{
  "model": "image classifier",
  "dataset": "drawn small creatures on textured ground",
  "train_examples": 50862,
  "image_size": 32,
  "crop_scale_min": 1,
  "horizontal_flip": true,
  "color_jitter": 0.1,
  "targets": ["coat"],
  "num_classes": 6,
  "arch": "pvt",
  "norm": "layernorm",
  "norm_position": "pre",
  "hidden_act": "swiglu",
  "mlp_ratio": 2.67,
  "head_dim": 48,
  "fused_qkv": true,
  "qk_norm": true,
  "parallel_block": false,
  "inner_norm": false,
  "drop_path": 0.1,
  "patch_size": [2, 2],
  "depths": [4, 4, 4],
  "widths": [80, 160, 320],
  "loss": "cross_entropy",
  "head_dropout": 0.2,
  "init": "trunc_normal_002",
  "residual_init": "none",
  "optimizer": "muon",
  "muon_scale": "match_rms_adamw",
  "learning_rate": 0.0057,
  "momentum": 0.95,
  "nesterov": true,
  "orthogonalizer": "newton_schulz_5",
  "adamw_lr_other_params": 0.0015,
  "max_steps": 7200,
  "batch_size": 64,
  "epochs": 9.1,
  "lr_schedule": "linear",
  "final_lr_fraction": 0.01,
  "warmup_steps": 720,
  "weight_decay": 0.05,
  "adamw_weight_decay_other_params": 0
}
Rows from block 4, named by matrix and row number. Rows with one number belong to one attention dimension. Each number is 200 + 30 x the weight over its row's rms, rounded and kept within 0 to 999. All counts start at 0.
# v: attention value (model.blocks.4.attn.v.weight, 144x160), inputs 0-159
# proj: attention output (model.blocks.4.attn.proj.weight, 160x144, transposed), outputs 0-159
v.0,205,239,177,225,181,218,221,232,206,232,149,224,200,190,128,145,242,172,237,209,170,215,212,212,179,232,165,171,206,161,234,188,173,191,209,247,189,218,239,260,193,228,190,202,235,215,186,206,171,207,221,167,153,171,159,249,156,213,215,215,190,150,193,219,199,208,171,225,174,182,212,180,227,190,180,196,252,196,198,167,181,164,188,213,240,202,217,203,180,186,173,192,216,166,217,217,240,150,176,208,182,194,263,225,257,234,186,230,202,152,149,238,191,188,194,158,159,205,243,221,220,168,187,228,187,150,213,227,247,225,223,242,176,167,280,213,217,183,143,213,255,164,211,226,179,202,187,204,157,169,202,185,175,154,229,176,238,258,210,133
proj.0,195,193,177,172,194,207,213,247,170,206,253,203,227,167,199,197,241,203,183,160,177,161,208,178,177,139,207,212,196,158,249,204,199,274,166,184,235,191,189,167,141,208,188,238,249,238,200,193,190,206,180,255,191,195,247,221,212,199,171,227,191,217,159,215,226,212,219,241,173,220,157,241,180,206,254,232,212,178,220,192,246,173,281,219,273,203,176,228,218,210,160,163,180,214,139,171,253,218,239,225,186,212,216,195,159,204,166,213,205,220,192,162,180,226,148,203,186,188,253,206,192,232,162,159,217,233,160,225,183,206,218,205,205,250,150,150,199,187,202,142,148,255,143,161,196,200,175,222,201,177,218,198,178,204,201,190,169,209,168,228
v.1,184,188,213,142,218,176,142,184,184,179,233,188,239,251,162,250,177,185,206,204,232,205,207,178,269,206,166,195,187,187,160,227,212,127,206,190,201,247,222,228,181,177,255,172,179,169,190,196,179,183,205,218,191,189,207,221,176,167,191,177,230,230,188,223,239,184,99,209,223,143,214,194,150,157,158,212,182,194,205,201,201,179,232,182,207,242,211,189,182,124,187,222,206,231,184,216,197,218,283,188,182,227,204,170,203,213,233,226,209,256,166,213,218,174,253,212,235,175,233,243,197,228,176,177,170,234,155,169,151,186,157,203,231,275,200,218,166,222,209,169,247,240,193,176,193,208,181,199,201,200,248,195,223,186,213,198,224,177,240,236
proj.1,162,208,220,179,220,167,207,206,128,206,148,223,234,210,235,184,219,193,199,218,193,233,243,236,191,231,239,149,186,193,210,219,205,240,187,241,249,215,128,206,172,175,169,184,192,209,220,176,199,170,234,141,157,202,173,166,170,219,220,161,235,199,184,197,164,165,221,206,215,161,194,178,176,198,224,253,225,163,228,210,240,266,206,193,177,203,185,240,213,205,260,204,203,206,197,234,223,206,186,207,183,155,202,184,154,172,190,214,221,168,180,211,177,192,176,176,207,229,191,165,238,122,269,255,201,131,188,202,229,193,230,127,198,183,232,276,196,229,186,243,235,200,240,194,210,164,220,140,225,200,215,231,203,194,222,179,155,214,205,173
v.2,209,236,199,252,172,183,155,242,198,233,211,216,167,230,180,226,198,249,209,209,186,186,235,172,223,190,188,185,241,171,189,181,202,186,212,204,260,161,188,196,195,213,208,176,273,224,187,168,196,226,219,214,234,224,123,184,221,180,218,203,222,212,244,231,211,157,246,164,229,244,170,166,247,201,246,134,191,205,226,237,225,193,210,211,218,221,174,180,244,212,189,181,232,222,193,218,197,167,249,181,199,221,249,215,170,199,202,183,165,232,221,142,168,180,240,179,156,175,212,201,209,178,206,172,240,245,203,180,224,137,215,192,146,106,206,209,192,152,212,204,215,185,227,194,201,192,194,153,168,155,196,178,157,157,276,173,177,236,171,169
proj.2,164,212,168,174,216,215,222,207,221,232,154,200,250,214,190,148,229,175,188,202,205,260,170,220,229,195,222,192,183,155,188,206,206,226,178,221,181,225,182,160,189,183,207,158,199,149,202,195,205,241,127,170,193,193,197,155,286,179,178,183,235,263,230,230,170,219,225,216,193,217,238,216,127,174,199,233,175,175,173,202,190,197,172,201,219,174,165,183,171,204,191,181,203,201,226,198,235,187,171,204,196,303,195,176,204,253,171,233,253,195,177,182,184,262,200,173,193,173,217,188,194,235,184,213,173,236,135,208,210,200,231,206,180,238,170,187,244,225,177,232,168,237,163,217,210,208,159,262,179,190,170,165,182,250,182,228,154,199,247,158
v.3,133,243,206,193,213,214,191,158,206,232,197,238,250,180,201,219,271,228,190,181,183,210,157,225,232,240,204,133,182,146,152,145,110,188,255,226,178,184,183,182,267,179,209,136,193,201,223,139,174,140,187,173,224,203,200,203,191,196,189,175,205,218,207,265,186,168,171,212,184,203,220,202,249,230,158,237,217,178,220,196,161,197,214,213,200,130,181,235,185,138,250,196,166,212,248,179,216,180,219,213,192,221,209,206,241,190,252,208,208,182,210,187,185,179,162,179,240,192,194,206,166,223,209,210,219,192,168,204,189,258,239,156,179,214,198,223,198,206,200,182,233,225,187,166,225,215,257,230,201,173,237,195,200,220,231,196,168,216,230,219
proj.3,195,198,162,173,226,246,206,198,153,199,217,232,198,199,263,169,145,217,221,170,156,200,220,157,222,160,186,212,232,217,213,158,231,241,166,271,228,206,252,192,210,204,166,180,188,191,194,172,151,217,158,203,190,187,216,205,169,219,237,263,228,176,181,169,188,244,246,186,230,255,158,190,214,171,209,224,196,156,244,223,245,213,204,171,232,166,222,188,252,196,130,176,189,183,231,181,152,187,236,206,205,161,219,224,155,202,181,220,191,233,238,264,206,175,228,233,136,207,193,179,196,213,204,200,159,185,208,196,145,190,219,189,195,181,211,242,269,210,199,117,194,226,208,181,196,159,194,175,173,209,225,249,232,153,205,174,203,213,192,180
v.4,194,193,165,188,173,200,219,271,235,241,220,233,152,226,178,158,189,234,213,192,186,217,177,193,189,205,233,244,185,238,215,218,230,186,165,188,197,234,180,218,189,209,206,190,191,202,233,226,213,195,231,173,194,170,195,155,168,184,227,236,233,166,200,193,207,195,191,194,153,226,192,231,185,124,186,184,193,182,251,133,244,130,173,267,193,179,175,224,196,232,206,180,218,178,195,258,281,223,173,213,150,211,274,209,177,212,224,183,216,216,197,223,155,242,186,171,191,237,207,200,230,203,234,175,158,116,215,194,210,212,133,179,182,188,250,291,236,179,163,192,199,176,183,194,204,172,219,215,217,169,171,194,163,184,192,194,217,227,185,171
proj.4,241,179,215,251,183,207,134,190,261,235,264,201,208,174,204,198,231,227,198,232,169,200,224,193,163,163,184,243,196,205,208,195,199,221,210,170,215,207,221,141,123,180,162,210,145,205,189,211,209,216,221,223,154,192,220,254,215,156,220,169,188,198,197,205,224,175,193,233,191,169,153,230,174,208,198,157,230,181,173,223,202,218,252,241,232,214,179,235,181,192,196,185,193,193,154,212,172,232,197,221,201,196,155,153,189,170,206,161,186,210,192,181,230,210,234,199,189,230,193,207,157,171,189,208,196,191,181,175,217,245,278,248,278,237,147,197,216,133,259,209,213,229,184,171,150,173,240,176,147,204,225,188,209,218,216,233,209,160,150,247
v.5,205,222,191,144,224,224,174,259,176,206,263,215,209,169,212,239,202,231,222,180,208,177,157,146,198,200,204,170,172,174,220,161,163,189,202,204,275,187,181,180,180,228,189,198,272,155,184,166,207,203,206,184,174,181,187,198,218,175,182,238,214,202,239,171,178,161,177,178,174,206,248,260,208,187,246,189,164,178,196,260,154,129,144,146,191,227,195,215,228,192,170,209,170,201,189,214,252,161,236,174,183,216,261,225,204,222,222,235,155,280,249,178,213,167,217,204,260,204,231,143,240,231,194,221,197,164,217,182,153,245,216,176,210,172,204,174,214,185,196,165,225,167,234,188,209,209,185,196,203,176,213,222,221,200,253,205,203,228,182,179
proj.5,230,213,253,210,192,159,175,182,218,171,180,143,191,226,213,144,204,202,159,195,227,235,155,196,201,201,209,200,188,240,246,264,241,258,144,218,218,186,235,216,208,191,180,196,179,203,149,208,200,227,206,298,159,140,200,193,236,218,212,140,215,252,140,198,184,175,252,195,213,170,153,163,165,226,187,234,188,202,197,210,237,207,160,233,229,166,232,185,192,183,141,180,183,179,224,191,197,187,202,168,223,220,175,204,191,209,206,167,225,185,153,215,230,231,221,208,226,186,238,204,164,132,266,161,196,171,187,207,239,187,181,187,232,211,203,196,222,262,220,167,197,238,208,181,238,175,178,227,209,216,170,205,174,210,257,180,152,186,204,172
v.6,173,196,184,239,190,159,163,222,157,209,225,184,184,190,217,209,193,157,192,196,218,138,243,176,242,180,196,187,233,203,166,166,206,151,216,209,245,162,192,169,207,216,214,174,203,204,255,235,254,183,236,247,239,165,194,217,268,202,239,159,218,204,220,263,243,229,200,188,187,193,211,173,217,174,247,191,220,171,229,255,175,176,151,176,152,219,204,155,232,184,158,237,214,225,221,162,214,221,199,222,197,247,202,164,205,113,259,163,184,199,233,210,194,212,179,256,159,176,168,205,238,227,215,158,235,240,197,185,189,176,226,180,203,191,187,171,258,192,197,192,191,197,246,172,252,184,169,190,237,166,140,190,244,194,205,202,180,183,181,232
proj.6,224,202,253,227,178,214,230,142,185,239,175,252,211,240,207,198,146,207,169,198,240,177,180,235,251,242,230,208,172,215,169,183,193,182,185,215,142,220,189,199,247,250,191,229,155,177,166,206,210,166,199,151,213,227,209,168,235,250,209,222,203,218,197,165,143,192,162,222,213,224,173,239,236,181,148,189,203,184,147,145,218,274,170,144,168,205,188,217,204,162,201,208,195,208,207,206,241,212,168,199,154,270,224,187,231,229,196,237,251,172,186,170,158,197,229,176,210,209,174,256,221,128,223,251,228,159,167,227,195,216,202,184,155,188,180,226,155,204,224,220,239,159,177,220,154,233,197,191,214,200,184,216,193,225,192,164,193,186,216,202
v.7,204,143,185,247,216,250,171,230,210,159,240,126,202,183,182,162,182,198,217,193,190,180,217,242,268,208,185,233,186,212,215,229,225,146,214,220,281,203,191,204,142,165,194,146,209,221,153,215,167,248,233,207,165,230,231,204,215,180,231,191,221,232,180,205,240,233,159,170,177,206,164,135,181,191,252,195,191,191,189,215,192,193,189,207,215,251,207,213,241,188,190,244,154,178,146,191,216,238,153,188,246,175,177,148,160,173,256,203,206,181,207,149,145,178,193,207,196,194,190,216,171,232,165,224,222,205,178,186,173,175,173,210,216,236,209,217,204,217,173,162,216,184,209,199,280,225,163,215,220,183,204,207,267,181,195,190,223,196,253,197
proj.7,194,190,193,172,208,158,216,215,217,201,189,272,202,186,261,223,236,211,186,238,243,200,174,181,221,225,227,214,154,160,163,180,162,203,183,174,194,188,203,207,209,207,192,232,224,218,217,246,255,232,166,143,193,177,146,211,189,236,198,182,249,192,248,210,209,160,260,301,254,207,154,159,268,197,150,154,249,111,220,174,181,212,225,233,190,214,178,209,162,159,229,229,238,210,173,162,222,212,222,163,179,203,189,189,164,206,150,208,220,170,156,166,188,228,211,194,206,194,228,197,215,167,203,183,219,188,160,201,172,211,206,205,161,189,215,179,199,228,194,192,237,192,254,191,143,167,166,165,243,194,197,181,195,223,210,214,204,188,164,197
v.8,270,126,193,197,243,247,227,241,229,217,167,230,194,189,189,164,145,204,187,201,132,247,198,190,221,223,189,181,193,206,200,196,222,226,258,239,218,247,215,217,182,179,194,181,231,180,173,161,157,182,194,222,235,161,250,180,127,163,187,199,196,218,200,202,209,186,159,192,217,174,249,158,248,219,214,158,140,177,261,181,213,194,195,221,187,199,196,220,235,188,216,212,174,217,251,187,200,179,221,225,218,199,243,163,170,163,249,188,213,181,244,205,170,189,180,252,225,204,190,237,253,175,118,204,202,194,213,222,255,180,215,213,192,132,164,189,176,171,186,210,203,265,177,181,202,193,213,195,208,227,208,201,186,136,220,162,205,227,205,191
proj.8,170,252,144,168,194,192,201,182,185,195,239,212,159,242,209,208,167,197,237,169,204,268,165,192,214,217,157,217,182,206,165,186,156,207,163,169,217,193,173,210,191,239,181,178,217,268,211,257,236,189,227,201,184,219,216,201,246,220,171,214,198,251,253,198,203,195,231,194,225,200,199,145,184,196,221,200,245,139,201,235,277,212,189,237,207,254,234,172,199,182,185,186,196,171,169,186,221,177,227,179,169,217,165,197,202,255,162,203,140,206,206,267,158,177,217,220,184,216,199,120,232,189,223,237,213,210,170,212,239,156,179,194,151,207,194,181,169,164,239,233,184,190,232,177,144,263,175,211,171,199,142,169,191,209,226,238,216,190,208,211
v.9,236,175,220,161,196,170,196,212,227,204,225,208,226,219,189,194,187,130,250,198,153,257,211,124,218,155,200,236,162,237,189,233,191,218,207,231,223,233,197,177,176,192,230,203,149,157,245,230,203,171,211,276,170,181,211,202,173,241,179,192,202,175,200,190,198,237,132,253,190,183,199,218,183,225,168,238,234,214,169,210,123,229,220,211,197,211,142,168,263,248,183,146,195,209,232,215,157,146,181,254,147,186,176,214,226,162,219,197,193,227,204,214,232,198,260,220,202,183,199,216,175,209,192,225,203,171,207,248,194,183,188,226,227,182,214,135,226,159,165,172,177,236,209,137,181,197,197,210,194,202,155,218,231,210,232,211,195,188,188,210
proj.9,204,224,242,203,199,192,217,159,196,160,148,193,187,210,211,194,172,273,159,190,261,129,219,199,159,163,174,166,267,178,179,214,166,247,217,222,215,183,204,221,228,218,169,182,249,200,165,192,185,175,200,167,149,193,181,203,228,174,252,164,129,224,180,215,234,193,185,214,194,166,220,218,213,253,164,221,175,217,161,189,265,206,136,205,182,230,224,208,186,186,257,228,232,186,239,260,246,223,203,176,183,161,201,163,230,179,203,208,217,166,217,258,177,178,175,182,152,257,209,190,200,186,158,254,211,223,199,183,253,201,194,176,209,203,196,209,202,213,188,149,199,208,246,198,208,215,221,224,237,177,201,141,208,211,165,198,198,231,256,194
v.10,155,180,176,131,179,212,201,208,188,241,189,232,259,227,210,195,133,111,251,227,193,231,180,167,224,143,145,204,218,187,205,180,175,193,244,206,215,235,206,303,242,187,255,177,239,206,186,230,218,205,218,230,202,184,199,206,200,208,148,197,163,153,215,165,173,192,192,219,223,222,200,163,195,206,170,214,197,217,205,217,165,181,237,198,211,240,236,212,184,195,207,217,171,188,237,173,232,158,208,169,174,205,197,228,177,238,187,220,224,175,215,234,220,168,236,182,211,154,266,238,193,206,137,207,185,253,169,233,213,150,179,188,222,170,175,196,196,198,170,194,255,198,202,204,122,201,193,234,216,223,158,170,189,173,209,166,170,221,196,199
proj.10,208,218,203,168,166,204,235,228,211,179,203,195,157,244,206,155,213,182,198,178,226,259,184,192,155,186,233,166,226,167,191,211,169,209,185,225,217,169,147,208,198,229,176,166,207,255,203,183,144,212,225,133,150,210,201,160,221,219,220,171,162,221,176,248,215,220,179,222,174,118,205,217,214,236,182,208,200,195,155,249,255,256,199,172,216,168,166,200,156,222,214,157,225,201,169,202,234,226,225,184,173,185,236,205,206,208,204,188,185,239,216,251,152,231,209,256,195,208,201,157,210,148,208,236,204,245,192,225,242,123,204,175,190,217,227,168,164,247,200,199,189,180,193,170,206,218,215,215,134,181,215,251,208,214,215,199,144,247,261,189
v.11,221,175,187,180,231,165,163,178,209,204,201,195,181,227,216,157,200,216,213,236,233,232,188,208,228,222,169,181,178,216,205,144,169,223,213,190,206,198,156,210,242,164,247,192,247,181,180,216,199,234,211,174,220,145,179,198,219,171,202,200,160,207,232,171,179,194,183,276,245,252,223,272,186,202,202,154,221,195,231,177,204,173,223,192,196,156,201,205,214,109,169,242,181,237,208,180,255,214,199,181,209,177,192,137,177,186,241,221,219,205,217,199,211,188,214,176,187,250,197,241,217,158,189,220,226,241,170,252,191,129,225,195,174,220,173,228,200,220,140,230,172,236,141,239,198,170,210,129,189,238,238,152,187,172,203,165,182,173,243,166
proj.11,242,222,213,209,195,217,252,210,172,235,246,174,185,234,250,228,199,167,188,239,146,224,221,166,222,256,191,193,198,181,174,225,232,236,154,222,162,206,209,191,161,155,165,178,144,199,213,142,196,191,223,178,150,222,235,162,168,192,215,236,255,238,225,263,164,244,240,178,213,191,165,207,204,174,206,210,149,170,225,210,232,207,227,235,212,164,163,160,223,189,203,185,199,165,175,225,206,187,195,193,157,207,214,202,146,228,200,190,172,175,169,211,201,207,234,185,219,139,187,178,180,236,219,202,231,210,217,141,210,172,165,164,206,175,202,203,215,199,276,202,243,186,193,155,223,221,199,195,166,139,178,212,231,241,259,170,213,256,228,151
v.12,223,207,171,198,182,189,134,183,166,185,187,174,244,156,225,183,224,172,222,172,175,199,226,252,188,196,168,174,178,203,199,216,191,233,183,190,187,209,266,226,218,193,204,218,236,185,177,204,215,199,127,173,181,249,152,254,201,186,169,215,203,186,169,283,192,201,259,168,197,212,228,193,225,199,213,169,218,201,191,209,158,248,220,200,207,181,211,196,187,175,207,247,254,190,213,166,244,187,171,188,271,169,161,235,241,197,191,264,222,153,219,190,264,205,186,170,243,218,188,205,127,191,131,186,262,172,207,192,222,177,249,191,188,201,220,214,198,214,189,188,196,128,228,240,172,169,211,189,238,245,219,189,177,161,174,169,234,186,181,193
proj.12,139,189,168,227,217,183,251,217,205,212,219,192,198,229,160,234,186,201,218,199,237,168,153,190,215,177,221,233,203,204,201,201,187,177,222,196,208,254,184,199,200,178,135,204,222,202,191,183,172,252,146,262,233,169,247,190,163,270,177,222,205,136,238,215,123,192,185,195,133,222,246,220,223,222,199,163,101,223,225,175,187,200,217,256,230,190,192,177,217,228,196,215,203,186,207,192,173,184,240,206,225,171,192,239,223,232,212,202,164,210,211,192,189,205,195,179,189,167,214,219,198,257,221,158,178,248,197,188,226,209,151,163,177,225,188,201,168,233,182,266,173,207,170,202,222,219,160,224,186,214,156,207,147,215,228,139,237,215,244,185
v.13,231,229,183,176,216,199,197,208,219,273,180,178,233,131,177,204,197,233,178,226,177,223,240,206,212,253,217,191,235,261,194,162,161,184,204,187,229,200,201,217,217,174,219,242,207,178,195,178,216,169,226,249,230,176,260,191,164,172,219,174,189,205,204,231,146,168,254,226,202,204,210,160,209,189,198,187,199,213,273,222,218,193,175,186,189,237,198,177,240,240,193,253,206,245,224,171,162,118,218,226,195,164,205,132,181,143,195,206,140,162,239,210,188,207,211,235,153,143,178,175,225,196,199,188,175,222,177,168,158,253,219,203,182,163,192,188,137,225,201,202,176,225,242,231,198,200,179,206,182,256,199,231,163,143,189,196,218,218,234,190
proj.13,179,229,177,198,232,181,196,193,185,236,203,193,180,253,194,161,146,165,208,182,225,198,161,221,228,203,270,137,181,195,202,209,164,238,185,181,216,203,192,203,227,257,181,180,262,243,225,216,222,212,227,229,168,207,153,154,230,168,149,280,145,225,222,188,159,212,203,230,218,207,182,193,195,141,220,238,215,178,184,182,165,176,212,156,176,232,249,146,182,175,181,225,139,198,180,178,208,206,199,180,196,241,242,214,208,209,239,242,187,253,252,206,175,215,240,232,219,187,133,198,220,182,225,164,194,184,215,221,179,183,188,223,177,225,220,215,162,171,213,200,210,167,192,226,137,219,215,286,172,219,142,217,208,228,227,197,221,192,194,189
v.14,202,209,157,186,169,213,173,263,236,162,198,204,252,216,193,207,196,199,233,187,153,240,224,196,188,213,236,212,239,212,195,187,199,269,204,219,259,206,181,248,198,224,118,160,207,207,145,163,218,229,158,154,177,138,175,204,189,213,144,227,219,128,161,235,140,212,225,221,162,192,199,182,211,198,194,179,265,243,185,204,193,180,203,222,211,252,252,196,172,176,219,199,219,226,166,232,250,230,165,210,243,207,194,184,172,215,195,202,144,176,202,207,201,193,270,180,202,265,163,256,249,223,130,195,205,147,224,183,194,198,212,202,176,225,209,194,186,232,198,187,204,181,197,177,180,241,184,155,204,195,189,188,192,182,182,193,207,197,173,162
proj.14,159,153,196,197,176,188,190,226,238,207,285,211,162,190,186,175,210,220,188,214,212,179,196,171,189,196,239,210,194,246,195,200,187,239,166,155,161,207,110,176,184,214,219,207,193,238,226,194,208,262,192,232,192,160,204,215,181,206,174,207,254,185,231,183,194,192,249,159,190,238,224,255,240,201,180,148,140,207,218,172,133,208,190,208,225,199,191,247,207,216,180,151,194,197,211,200,213,196,239,213,191,217,156,234,177,217,167,190,267,246,155,254,205,261,162,220,218,156,250,135,167,227,207,175,208,245,243,202,266,189,154,186,202,185,226,164,174,162,211,208,244,225,206,157,183,169,193,203,203,221,181,182,222,219,200,203,171,184,170,195
v.15,201,223,231,224,192,228,232,176,203,194,172,170,151,163,165,197,232,218,190,195,246,206,210,157,233,194,216,152,205,180,179,220,209,162,221,173,197,242,190,186,198,215,198,192,209,203,200,216,148,208,267,225,158,262,210,179,135,186,198,211,218,229,175,138,219,206,219,154,173,220,200,214,226,206,246,221,119,163,189,161,239,245,178,220,203,182,197,241,220,221,270,180,203,221,171,250,187,192,233,174,181,151,249,224,204,232,182,236,166,184,207,193,137,195,194,235,210,189,209,235,159,196,222,193,220,173,272,175,156,243,207,189,170,173,260,183,215,119,206,193,178,161,204,155,185,230,211,210,223,203,199,186,156,260,196,187,224,220,241,178
proj.15,203,199,165,184,189,198,126,221,204,190,199,179,206,165,208,186,249,226,246,202,170,201,187,250,184,148,164,228,228,200,244,171,215,218,228,217,188,147,238,207,223,198,230,248,227,151,207,200,222,175,162,214,205,208,174,272,273,176,194,231,141,244,220,196,208,164,250,266,181,176,234,169,211,194,171,231,206,261,201,233,205,163,200,183,189,239,130,167,183,192,167,221,219,243,220,170,192,199,180,168,203,168,200,173,194,172,219,155,207,158,202,213,274,208,187,168,190,222,218,194,190,204,176,160,166,206,188,224,171,222,230,210,217,207,97,219,229,262,191,214,152,228,192,232,187,188,172,155,222,224,223,189,188,167,195,183,193,208,191,207
v.16,225,188,180,183,176,199,181,228,180,178,165,141,221,196,171,199,133,195,182,208,241,170,210,177,264,199,204,198,231,174,225,241,216,199,211,196,216,255,209,215,163,201,221,165,221,208,159,216,226,218,199,205,174,149,179,189,190,117,218,262,212,249,195,226,196,234,187,208,178,112,177,190,206,243,177,219,213,230,235,266,218,197,232,197,164,192,140,281,216,175,215,182,171,199,231,247,161,173,204,243,185,210,208,161,193,214,178,174,201,195,259,218,199,192,219,206,149,181,182,197,160,153,203,185,239,204,177,178,191,204,224,164,224,216,235,169,148,201,241,137,198,211,242,203,171,248,198,253,178,174,220,226,239,194,229,247,197,194,179,169
proj.16,162,169,220,209,183,154,181,182,219,203,168,187,209,171,205,167,199,250,205,209,196,226,136,267,160,170,239,148,178,155,213,202,200,216,166,236,195,206,199,211,177,236,154,183,235,235,192,189,171,217,216,230,223,196,216,132,191,252,181,232,204,205,205,178,228,208,216,244,188,211,240,211,226,235,178,234,213,167,182,144,180,223,152,192,137,257,251,175,113,178,191,238,185,181,213,192,230,204,237,176,207,189,152,204,187,159,230,194,216,217,177,225,201,231,251,194,216,227,198,182,205,203,232,237,177,165,198,171,195,261,182,241,226,169,237,203,224,178,193,237,205,164,208,188,184,146,156,174,279,255,176,202,216,161,188,196,241,164,200,218
v.17,166,188,168,204,223,198,206,173,240,227,274,226,212,162,236,179,181,211,207,253,205,185,226,198,228,205,205,159,144,152,214,192,233,184,143,158,187,217,204,220,136,240,234,206,152,220,225,213,193,222,192,198,178,204,216,220,195,176,204,164,221,181,205,211,228,194,205,147,217,214,163,228,202,205,195,152,170,207,202,221,200,146,215,215,162,190,170,207,243,196,197,208,212,184,159,163,238,178,176,220,226,216,230,227,269,160,172,237,174,208,190,198,202,261,205,230,224,207,182,166,216,173,196,227,261,165,205,191,229,236,235,213,195,129,188,213,266,181,224,185,194,161,255,261,184,172,154,213,257,147,160,199,179,253,204,220,144,222,148,181
proj.17,250,179,213,199,207,192,217,211,272,200,179,212,251,196,198,179,182,244,174,228,192,191,161,230,236,190,200,253,209,171,190,201,144,194,179,145,222,233,235,168,235,244,172,244,162,208,189,263,205,183,195,242,192,165,182,181,181,214,177,197,195,202,166,198,182,217,199,224,169,174,195,205,241,196,218,232,204,205,213,215,241,196,165,206,252,149,153,185,163,206,198,147,154,173,242,206,174,238,227,169,200,215,231,195,224,188,211,191,182,203,181,165,194,177,269,137,220,219,209,250,233,282,211,169,155,178,170,170,223,210,212,230,200,201,193,192,134,212,185,242,175,220,169,236,192,243,236,186,207,174,171,199,106,237,168,217,181,147,187,172
v.18,189,150,180,184,188,186,193,217,184,230,298,184,235,226,141,208,227,215,208,211,196,189,207,222,248,223,207,230,150,218,231,188,182,194,134,185,172,163,218,245,152,243,215,205,195,204,222,191,233,241,206,159,240,225,173,186,187,236,225,143,200,176,247,219,178,155,185,240,193,213,213,163,211,152,170,225,211,167,205,229,229,178,146,243,196,283,216,97,186,210,180,219,208,238,185,213,192,204,191,202,204,215,233,174,177,190,154,244,149,194,188,209,233,247,184,221,202,182,186,160,237,217,251,187,177,184,191,198,230,148,189,225,159,180,189,231,237,187,201,193,195,178,240,230,220,155,203,183,201,179,177,181,195,145,210,183,235,250,193,197
proj.18,210,198,223,197,209,196,212,155,202,250,168,191,187,244,212,156,195,261,175,166,165,236,237,165,193,149,283,223,166,218,209,225,231,185,261,156,215,232,221,160,180,201,188,215,176,200,186,172,250,226,173,250,183,184,190,172,221,160,192,187,219,151,186,236,149,136,205,189,220,168,175,221,186,160,245,217,237,151,236,197,212,213,247,201,215,201,219,236,239,168,187,219,148,191,181,195,246,217,178,243,169,199,219,205,185,207,192,240,235,215,192,192,178,255,190,182,219,135,201,240,156,198,161,171,213,223,177,209,218,233,224,237,167,254,188,191,186,153,178,224,191,203,151,242,153,191,224,228,186,231,180,147,166,241,187,233,221,170,181,194
v.19,222,196,233,162,194,179,227,197,234,232,135,198,228,170,254,198,194,224,265,134,190,194,170,245,184,190,217,228,165,205,185,222,180,307,236,219,206,209,210,267,236,186,174,206,190,184,191,209,195,170,209,204,203,205,217,195,176,190,194,205,195,140,169,226,194,176,231,163,214,145,157,219,213,211,202,143,187,177,196,150,218,205,213,159,212,158,226,182,200,233,193,192,239,176,196,174,237,214,237,201,177,218,212,212,207,271,188,134,214,206,218,245,284,235,202,252,198,221,190,220,212,200,162,180,155,180,251,209,231,220,151,219,182,170,209,216,201,223,186,207,205,199,172,225,155,190,186,160,195,221,214,177,168,166,152,193,175,145,190,260
proj.19,164,187,201,237,214,194,227,181,217,187,270,164,161,222,225,223,223,227,202,173,227,211,238,158,184,214,174,245,178,197,207,140,172,178,229,152,218,197,182,168,208,221,254,207,180,159,246,164,191,166,225,213,176,170,217,224,141,219,163,183,186,255,228,213,195,250,147,166,162,203,196,171,184,197,233,193,147,255,219,257,218,181,192,193,189,259,214,176,218,206,234,147,201,190,222,197,158,179,196,221,240,196,228,208,189,197,204,191,148,210,149,177,137,168,190,250,212,216,303,167,150,174,188,203,168,202,160,186,189,192,183,154,204,189,216,149,198,221,204,235,201,258,224,174,221,220,227,231,182,214,188,237,227,227,223,222,227,182,179,204
v.20,198,207,157,221,155,213,219,216,181,217,241,159,202,258,214,187,206,210,211,210,196,165,200,188,215,168,221,200,221,207,239,211,194,212,120,174,177,197,224,183,199,229,169,236,203,229,225,230,182,198,171,168,228,201,142,206,210,222,191,226,259,153,260,197,245,222,165,248,173,196,148,184,204,180,199,167,183,217,130,211,214,236,218,239,221,154,229,234,169,221,182,196,205,200,167,186,186,255,176,177,215,183,186,202,151,306,161,208,181,154,176,209,210,208,221,221,166,203,204,148,227,157,233,183,229,208,221,199,270,145,164,185,163,211,218,158,203,214,211,242,168,134,227,241,198,204,239,191,191,156,222,173,146,194,177,207,218,165,212,205
proj.20,229,210,228,156,193,211,158,224,214,211,187,187,203,180,150,209,224,200,216,203,209,157,207,229,162,188,220,229,179,175,191,182,234,164,223,152,145,254,207,148,234,159,191,241,159,203,218,208,216,288,144,200,245,171,226,159,199,149,192,184,242,121,198,206,225,204,213,194,170,185,215,253,245,201,191,213,200,210,222,207,177,216,231,208,167,212,177,229,202,208,167,198,218,218,195,171,257,271,185,217,194,106,178,199,212,197,196,168,187,190,211,127,184,247,155,220,202,135,227,217,193,238,144,174,199,254,189,258,204,217,239,217,213,243,174,198,211,170,174,165,203,239,189,177,236,217,165,208,215,220,190,174,211,202,188,200,231,187,226,207